A small image classifier, trained from scratch.
Training: muon at rate 0.0018, 10700 steps, batches of 256, held-out accuracy 96%.
Rows from block 2 of a small image classifier, named by matrix and row number. Rows with one number belong to one neuron. Each number is 500 + 25 x the weight over its row's rms, rounded and kept within 0 to 999. All counts start at 0. Numbers have three digits each.
After each neuron's rows are labels from the 100 images, of 14848, where the neuron reaches its highest value: "colour at peak" is the nearest of a few named colours to the mean colour under the peak. Only what is clearly more common there than usual is listed. The data: single toy objects rendered from many sides on busy backdrops.
# fc1: MLP up (model.blocks.2.mlp.fc1.weight, 384x64), inputs 0-63
# fc2: MLP down (model.blocks.2.mlp.fc2.weight, 64x384, transposed), outputs 0-63

fc1.294:509497500446518486475490478529514472499507491462495542456451484512508516511498495495513515507527506526503498504519475502492508506501453520500530489544466505411461496517469530481531489518503539
fc2.294:489487482574546491502522543488482511507528516485468500518469519563495518506515500506541495528479535544499513516506477481524511499504485494493457517492497492448478520493484498486449483470520537
colour at peak: purple

fc1.104:478514521508485473497523519505507512478552512564501553483498525532555503476537486510513492447515500491440491508480532464486516454490483508525479544488485487514472485517479485503498509521512497
fc2.104:489464520448494496449526498478498527529470532487508515458529464510540492491512519496495532528516446507504469520515529517509496480500467492524541476517509487501498466500474534541451476527503513
colour at peak: red

fc1.67:495483493511478454496505471456494485464456516470538492512499541516499449535512530491521463554490489518520518514509509527547497508527503554514487473507487484542509467480507497491511454493493519
fc2.67:537497477512488504487475486510546518510472527523482454487496519534485474483460520539439523533501533491484497497532499541486512514491424493500487504486506505547538507503493506472483499455504502
colour at peak: grey

fc1.241:469519484463502497498521478514502518459475529490495512518519526483501519526492489511516579513552485507550433501494480497461497470531488513511492479488519480510509504541507454477507509491533529
fc2.241:473520498566481498459510521489499483487490517504508491507529480506504457507509506529482488520540530502456535488504490481450507460502479545518482517528514540503478500459523528507471510438526506
colour at peak: green

fc1.146:493502473449496491500491499509508529505533536520489501489546499504533504494490493532469532457478520494524526504515539494512509477515464482564541521516451437530539509512479491491486523499524497
fc2.146:486499491521504478447552516474468534517482450508520472509538476501504505459488491495498455541484493510483508479540502538528516482507481504481539524497470515510520462485501554510474522497537481
colour at peak: orange

fc1.371:497519458512494506514513473564506477484506499527507461497505454485506579494494501511484534464492499502531504500490471479510504482511502480488514529457467500493547559523509492545508537484505502
fc2.371:510521527498465495464479474450534492488489535515460502508541490512501478481466495517461522507506524485451520534508510545470502441493486476517516491500483500551516533498515541523464505473515501
colour at peak: orange

fc1.3:499463497485505485498526514513508423481513494499503513495511507489507482511522513518507511473462552547468520538490480514550512531559498489460503500509481499449504514490485484487476481491493562
fc2.3:496505522501520498502486524503515493521489515464487521491491535533490511510523450532492505471484488528491484463498476513529544519422527524480452513509485476491488524539467506458489447531500520
colour at peak: pink

fc1.218:523503429524514478523501498536508493500515543529527530506553471535470496501497478512474477496489480478544528507454511519490509529502497484506471491532466483467436477500495498508490463516492484
fc2.218:520502503515463508528519477493467515501510506534481512511494515595518505494499490536504481527474506474440499508492487504554522493511447474506528518475477476478511503484490468450494526492483490
colour at peak: black

fc1.9:480489426501500529512501514508528450500494537538497469489524507527522532475500538513464518489494509491497489451487524533475442494472490517472525548482481525496538511495486513536505488516492513
fc2.9:513485489524492501480518479489524533515510538545448468525490509549523514460505518505483508469492547471459499522471503528504537492517465487515515525502487509494510471507492504440489530483475444
colour at peak: green

fc1.11:515496481541466492483491468525497454512505499470505530490457500561487514483471524492496514519516526546477486478514497454510467469473477550499532513490448480527512510502477534537516512504500527
fc2.11:488533471464489498505514522437495500475515515491464503512454496516510539481488492488517496517527503522519551529494507572540490496518511451483487492463480538554484494495478501502466505500492477
colour at peak: red

fc1.8:520503511495507527487485502476486535561521494494516441485473498492491493487494473502536515506500481469493527489516487528517521565534481483447490521530488490481538506518448513488495524480560501
fc2.8:491423546500456496515496502478507484531511477496471538540521506530502492509503518496518519495506485524459453495490514526496525502478522488522511508536484489472505520431483475453517503533519491
colour at peak: grey

fc1.231:473496476497509485517508504459495444520499497509488488492522515444510479494532554512478510516490504530481513561492491518519490536523494466519457505461497499506541557474542521494511531522522497
fc2.231:494484519456525510531491504533514484519501488481537497518482520449533458485495489481520503445507468522542470512500520482510514506484542515521480515500465471481499464514497484522544564479519468
colour at peak: cyan

fc1.161:489536509497506490518503518514543498519509494507496468514505517501497527493552437476519475533582536503496452481536531484487501524494498494507505512487464482510536550484488496509482518472509460
fc2.161:521557503505525512512487441490489460523495463498524527516483510497490531486503444507478514510473499504468545513527469513480457494505485494525508486499474517498514509434479488544500553492503524
colour at peak: green

fc1.259:521502442497480523507500497494527535548450506467528474505521487484587501472464482506478510486495513502511500567510462477518524467516502506502511487508509503482523517461478500527491485485506492
fc2.259:515490476493495500539504541528479459504524467458509490503497516536469506489532508502447521488496508513493512441450544514471495504494471518514514504488511538485525461498526487547535483454497518
colour at peak: green

fc1.260:489491515484503487525507525532496468469501484517512536555492454491435507479508492513544493504527492461514520468518538517522528538456490538449493476522477465509489508498488533503492481509511527
fc2.260:558491520455487506491501519519532479538520503504474504492508461524492505485523482544452500514447472501505492500472495500488501523575488516552471525492448523496488473521478488484503505479499488
colour at peak: brown

fc1.178:536463482489528493476507499509531487493448475473528503501540491479516492489472459484513490519481581506530495485510483500529525468528507479493535509537510490459491488512459515529511479495482450
fc2.178:508490507544533527499494559488481488530474489471473515499565536507479540473507506464514492495500475489474521516503513476530545495493487484500510482515523501496534464499501452532456447500500519
colour at peak: purple

fc1.372:515539511455518498511507523513455486487501492448470499507551489489540503482491496513531506516506448486512459501528497491491464477517528513506498470562501514500469531528474471468497468542496525
fc2.372:469478494578531501501461534536540481492490523514506478502496508473481481482519475506559499474499516453491494470503465530467475494480497550520502514485491512499504496460550508513497483472485509
colour at peak: grey

fc1.190:520444438530512459457465459507541533484534481550505488488492498474478492483476514507495500508489503498538508515467503487521522489534501535472523538531511478508524500490511492524488504488547514
fc2.190:489496500510500529511471481529534524458498540502482513491516505437478502507476529418558508486499513472498503481515488522517498471498495489484499487520483530545538507480511517515452475532479498
colour at peak: brown

fc1.112:499485517427505487518482509463511444523497512507482517519488526478510509537512463516484529476522506487472527477516546529505486518519500497508498495516514538440504508526433497513465465498495513
fc2.112:511480497551505491469484554519485544529504522517479522489465522495511485504490481524520505527436519466461508481548465532492490527493536489496489533499506474482480507513481527460467479476490528
colour at peak: blue

fc1.147:506512489477493473517504462485519477485505491487530499472519524436530530502513507505532490461546493497515495503478535503498478506448555531517509517498453527464485478501483480548509458531529499
fc2.147:509493475484497469505485525503499521490467492503492501522481473460496462538464507500544543512496493511539460492560500522467475504487527505488473548511515453464465543516501506501484470499546518
colour at peak: purple

fc1.86:492484452479503548508509470505517478506524496510498472518488486499516513507509466499491561448528494519529530478505527489477488513522492510506495524464447501511533560534472463528458523516502518
fc2.86:529545542531450447455490494473492536506527525513497519486498492521492486518476467479459496475487505523424501510531517520480505463517473494493514537510516498513515518510526520486484517477473515
colour at peak: orange

fc1.224:570458479467506520490551484480480464520496482500522510489506494536520521479508497552516490493497497494480515495511459500508490487501491492450523478558467518461496484520483549469513504478536500
fc2.224:493492541525519476521467515470538507540484492481494469524538520521461525525495502496537482492454526488499507519496504512522551532518468502475482486500532468481507519515491493417474512505531498
colour at peak: grey

fc1.240:457542465521487482509506486486538501509486523506501512503540468503494486511502538530512436445537418501496491498509534504495481501505484514482503498509534493527506503535502491495467484453491531
fc2.240:463526515526507530487488500490509525498476483455530483509506501464547483473508515482464499552520487509498483473538481489504538518532452465487508496449510481524501459536503489522508490558488522
colour at peak: green

fc1.183:541485549480501496449522489537480523499477496485516506502501479494486482505461489510528514517537465472490445542489495466455507491530517512521484487573469494466483497481484480486472516507520518
fc2.183:508503462564530502498508490491527481479487521491488487490541508520477494508505500463527487464514556482483473443504467467515492478450467518501491516530507518473508525456516536479475516485522525
colour at peak: grey

fc1.167:523530476480474415504480540508497531486488499493518540511498519527472497506476499531480492506531498464487494487492508544532537508475511495502532518507486483518544506493493428524472506494536517
fc2.167:518475451497489574504548485526506467483450510473489496479527484485536492518478501512477472481483492481522510483508472503510485523525522496489493528507456523485539545476477537518488540479477492
colour at peak: green

fc1.362:472475477509476504486485471485518488506549479496510484505510527481504520508483525524521500527484504503460507508475507516481517492524495468511476523461488493511506625511496524540492475487511474
fc2.362:484527466479509478466520544482479464506537500525551526491477463513498492476540478466509469488479518521530511518474539497529480501468532484478502471479490557524490468500543526512524494491502485
colour at peak: green

fc1.345:502517528501497457515491544499502540484548480500495497549506490538493476504474517490494486511530515475545484475495528489515543513451485452491488511526520459519544525499448526493464513489493516
fc2.345:473464496484463558511523486510505514494509462487512535499498505522483484464492491508498464502489500473470513485495472563476430516544509493529526510536479534532510508481493518464540506483513510
colour at peak: green

fc1.97:492541497486482470480478514500528490483469499469514490521485496479449526534497485457500497523530439506504516506502488475501523500523489471498527513528490548556506502499472484559495562489477513
fc2.97:479481504511506524496525503515507527523474526527496502497499541515521539480495473497482483499439524496462511458508473511543522497533460483468496484495492457508537474545514452476500544514529466
colour at peak: grey

fc1.83:509508466475478524540492431471539507505496525461522485471501571473546524496490508471476522507491520515516479530500466513499476467494462500494503467502498484471555504503510516522507519507519501
fc2.83:506503485499492465510497505481480490526509525446480508545498470506480466514499476484452501525511511550505550467469521487459499471562503507501457514489522502498532479484514512512523518470554480
colour at peak: green

fc1.118:544462468522530514499523484531471528559483467515534526496508516494504490517500513480498477463493468467474516551502492505453475507518479521486514515511480512524542501504524487479470537479555484
fc2.118:531514513478493501519505470449538503472500540479497459519538515494468506511494477477528468481536515507521481475512499490447484501501491494445534471505537486524538508480532489467529538533476511
colour at peak: green

fc1.82:496527504528489515486496496482470488512535536479482478511482488520495544516487492506512513436481484553483517478512512499513528430527514505504496509491519504508501557464470506532470450543516526
fc2.82:495470508507463472491471560476492502511542503495531492493459475556527511498525445492475528499457509485512485507507494538514488507474505467522512505477515484536533506479549526530504458499476484
colour at peak: pink

fc1.70:506567527516503507515480451479483477505479528474481542532499501502476508471537495485474512469512487512494512514498537506531452489472479542505525514500561456518506513453478509462488492490494507
fc2.70:445480502492487477488469513498490496523511541455513493498530470490501482488538493471461478543529468508510463498489544536482474527533514464543493481508547510516473494507527497532513467538504497
colour at peak: black

fc1.331:447501501449499486477506494551528509518545541546468544515498479498531509520507480532480521458498500499512490504494492494484525448537473496497497515458518458478498486500511490510520451520525504
fc2.331:476501496564506483478513509471505536492496504509470482492498476528523488497504506543518539518503495512467474539500506488511531475486466516489530482474518530489475480463540520543446448483533467
colour at peak: red

fc1.165:485498563534503506518512529480513459505503447486504506506442512490493495516519530506538494498525494498462474511507520503510493519515468522452487508518541559482508486494498514491511421502515515
fc2.165:492506484517492474498533547487475525521463504512507492511488508539525525460491489466540466524478529507481520449545484540524530485503511469464527499485476470498512489483471525457466462487514524
colour at peak: pink

fc1.205:525483466494505474519524495537518497508524480532464519442530513517546488458529487509517494449535519507452499509535530535503489483481464520508499515486513465486492466513448522512506480520518519
fc2.205:465496469487502466484522517475504535504482509491496501536555497473527511479546480514533488548530464498516513544497521512514475503523464477481550455509493508490490472514500476543453479478487495
colour at peak: red

fc1.169:530486480498507441489526500510498489500552499510522463445528494537507494472490463511487491504536508476533493487516512505517548576497509484471500484535468484491501512490479528538479461492504481
fc2.169:464497512517502513522483489477507549523506508515472526488539524550491520478544454497446520507478499487443480487488492477523490540536495512492507502479485503537505543501478479470488524491507444
colour at peak: brown

fc1.193:502521535520516534494550509467424485506522515500496478522535524414479501494507526485511495505519522518524501495484507479477502477520469512511512506494502486490496514491499452483500445452516512
fc2.193:467517517443518485478482507499496522503498526522574466509476460499523538487521485455507494488460517471493532500513474466501483524463535503516483466548483491522495493503492544498505520520525521
colour at peak: pink

fc1.330:542545481494469499458510517520501501537530493516525465517455465528480490508495490515473504539522516505533541471466498495505501451477467470530503554474494483499518531504491542513482528513519497
fc2.330:487522504524434490500506515476458512488514501478486543504468517542519496475497528520499466494481487492444540509523518560509481506488511445476508546506523510494453504521480495474481517521514487
colour at peak: black

fc1.1:488529594494488524474531522484470479475495492484470515553524522447483499532484496485486525470501497504512485467519519489511476470512467502518511518506559515485509489474501498499489474476536504
fc2.1:458494480463535465456503550491479523507485520480559464480480438445524501494538472473473495516486513500498520477511496514504475522511501506491527488504527506512489524535511517548481490502512518
colour at peak: black

fc1.263:515513506431518510530487509460470489509478497487439502503500483451502501466514525550487488528500483492515509508528480503539491484516493485539508528493532520456554486456522472517487489515504524
fc2.263:503484459558538489504489501538525478519488507508516438483479521451512459514533482515495516465489516460483481505475469509506531496483529497505529512489506484459530498504459517539503534486539504
colour at peak: cyan

fc1.379:502482504489497524508519521508508433446507505447485513497524502476527499502480506473523507527485520559503467529472495432498527506512507525493502496479473514543476504471495537525505490475468466
fc2.379:495512491489502540498504503483489537514522486478473496536490534512490540474486473505556497488502481532482492464512477561514506498460513500449546503466515533556466528502475499476473499484498472
colour at peak: pink

fc1.312:516478496493497478523522471495513486477526550517549494486509498503485500528483529503521504544512491492483510559528489489454495461509499474471501465489543479492545538521455491508475438504525503
fc2.312:467503464496508540536492510504487461509495510525508541512454494521516511513467500450523506464509514521540495501486512479448499537473547490500459523501499499481526496500516513478521476549476446
colour at peak: pink

fc1.99:519514498510498539466528484507518482543477523524500504500480509472483513524500492503535509454437486473425473531521493495518511490534477560476467482530499505479512478501494469466508517502493524
fc2.99:494473491502470519514524474487489499506482479522480512508507529542494497518534498492510499507496510481491450446527498557455508506503500504495521494507519541532495513521451511402490517505504530
colour at peak: pink

fc1.19:509472467555477489490498494520492491522542553476497519537452505504491487491505521471514489515506513510493534476508513483488506434505471492483530494441479461540499502449484529530492500477495484
fc2.19:479466484447478486490508514485492511489521526491497477540449487506492529512474514486539498549529468537496530524488484546492498488490524469482500447486531529564491494511513522500473506482508464
colour at peak: red

fc1.84:463442492524460490491500514504508481505518516489494490473566476531495473503517487523511514466552479473490507487497519501491477511535497524492491505477501520526482514468479500472504480464500591
fc2.84:514532523530481513517493494509515508495481456464471528507532504466506493535499501541486516509512494507473526518466485481514546526554433473457520503472517494506497476488475487502491436515491528
colour at peak: black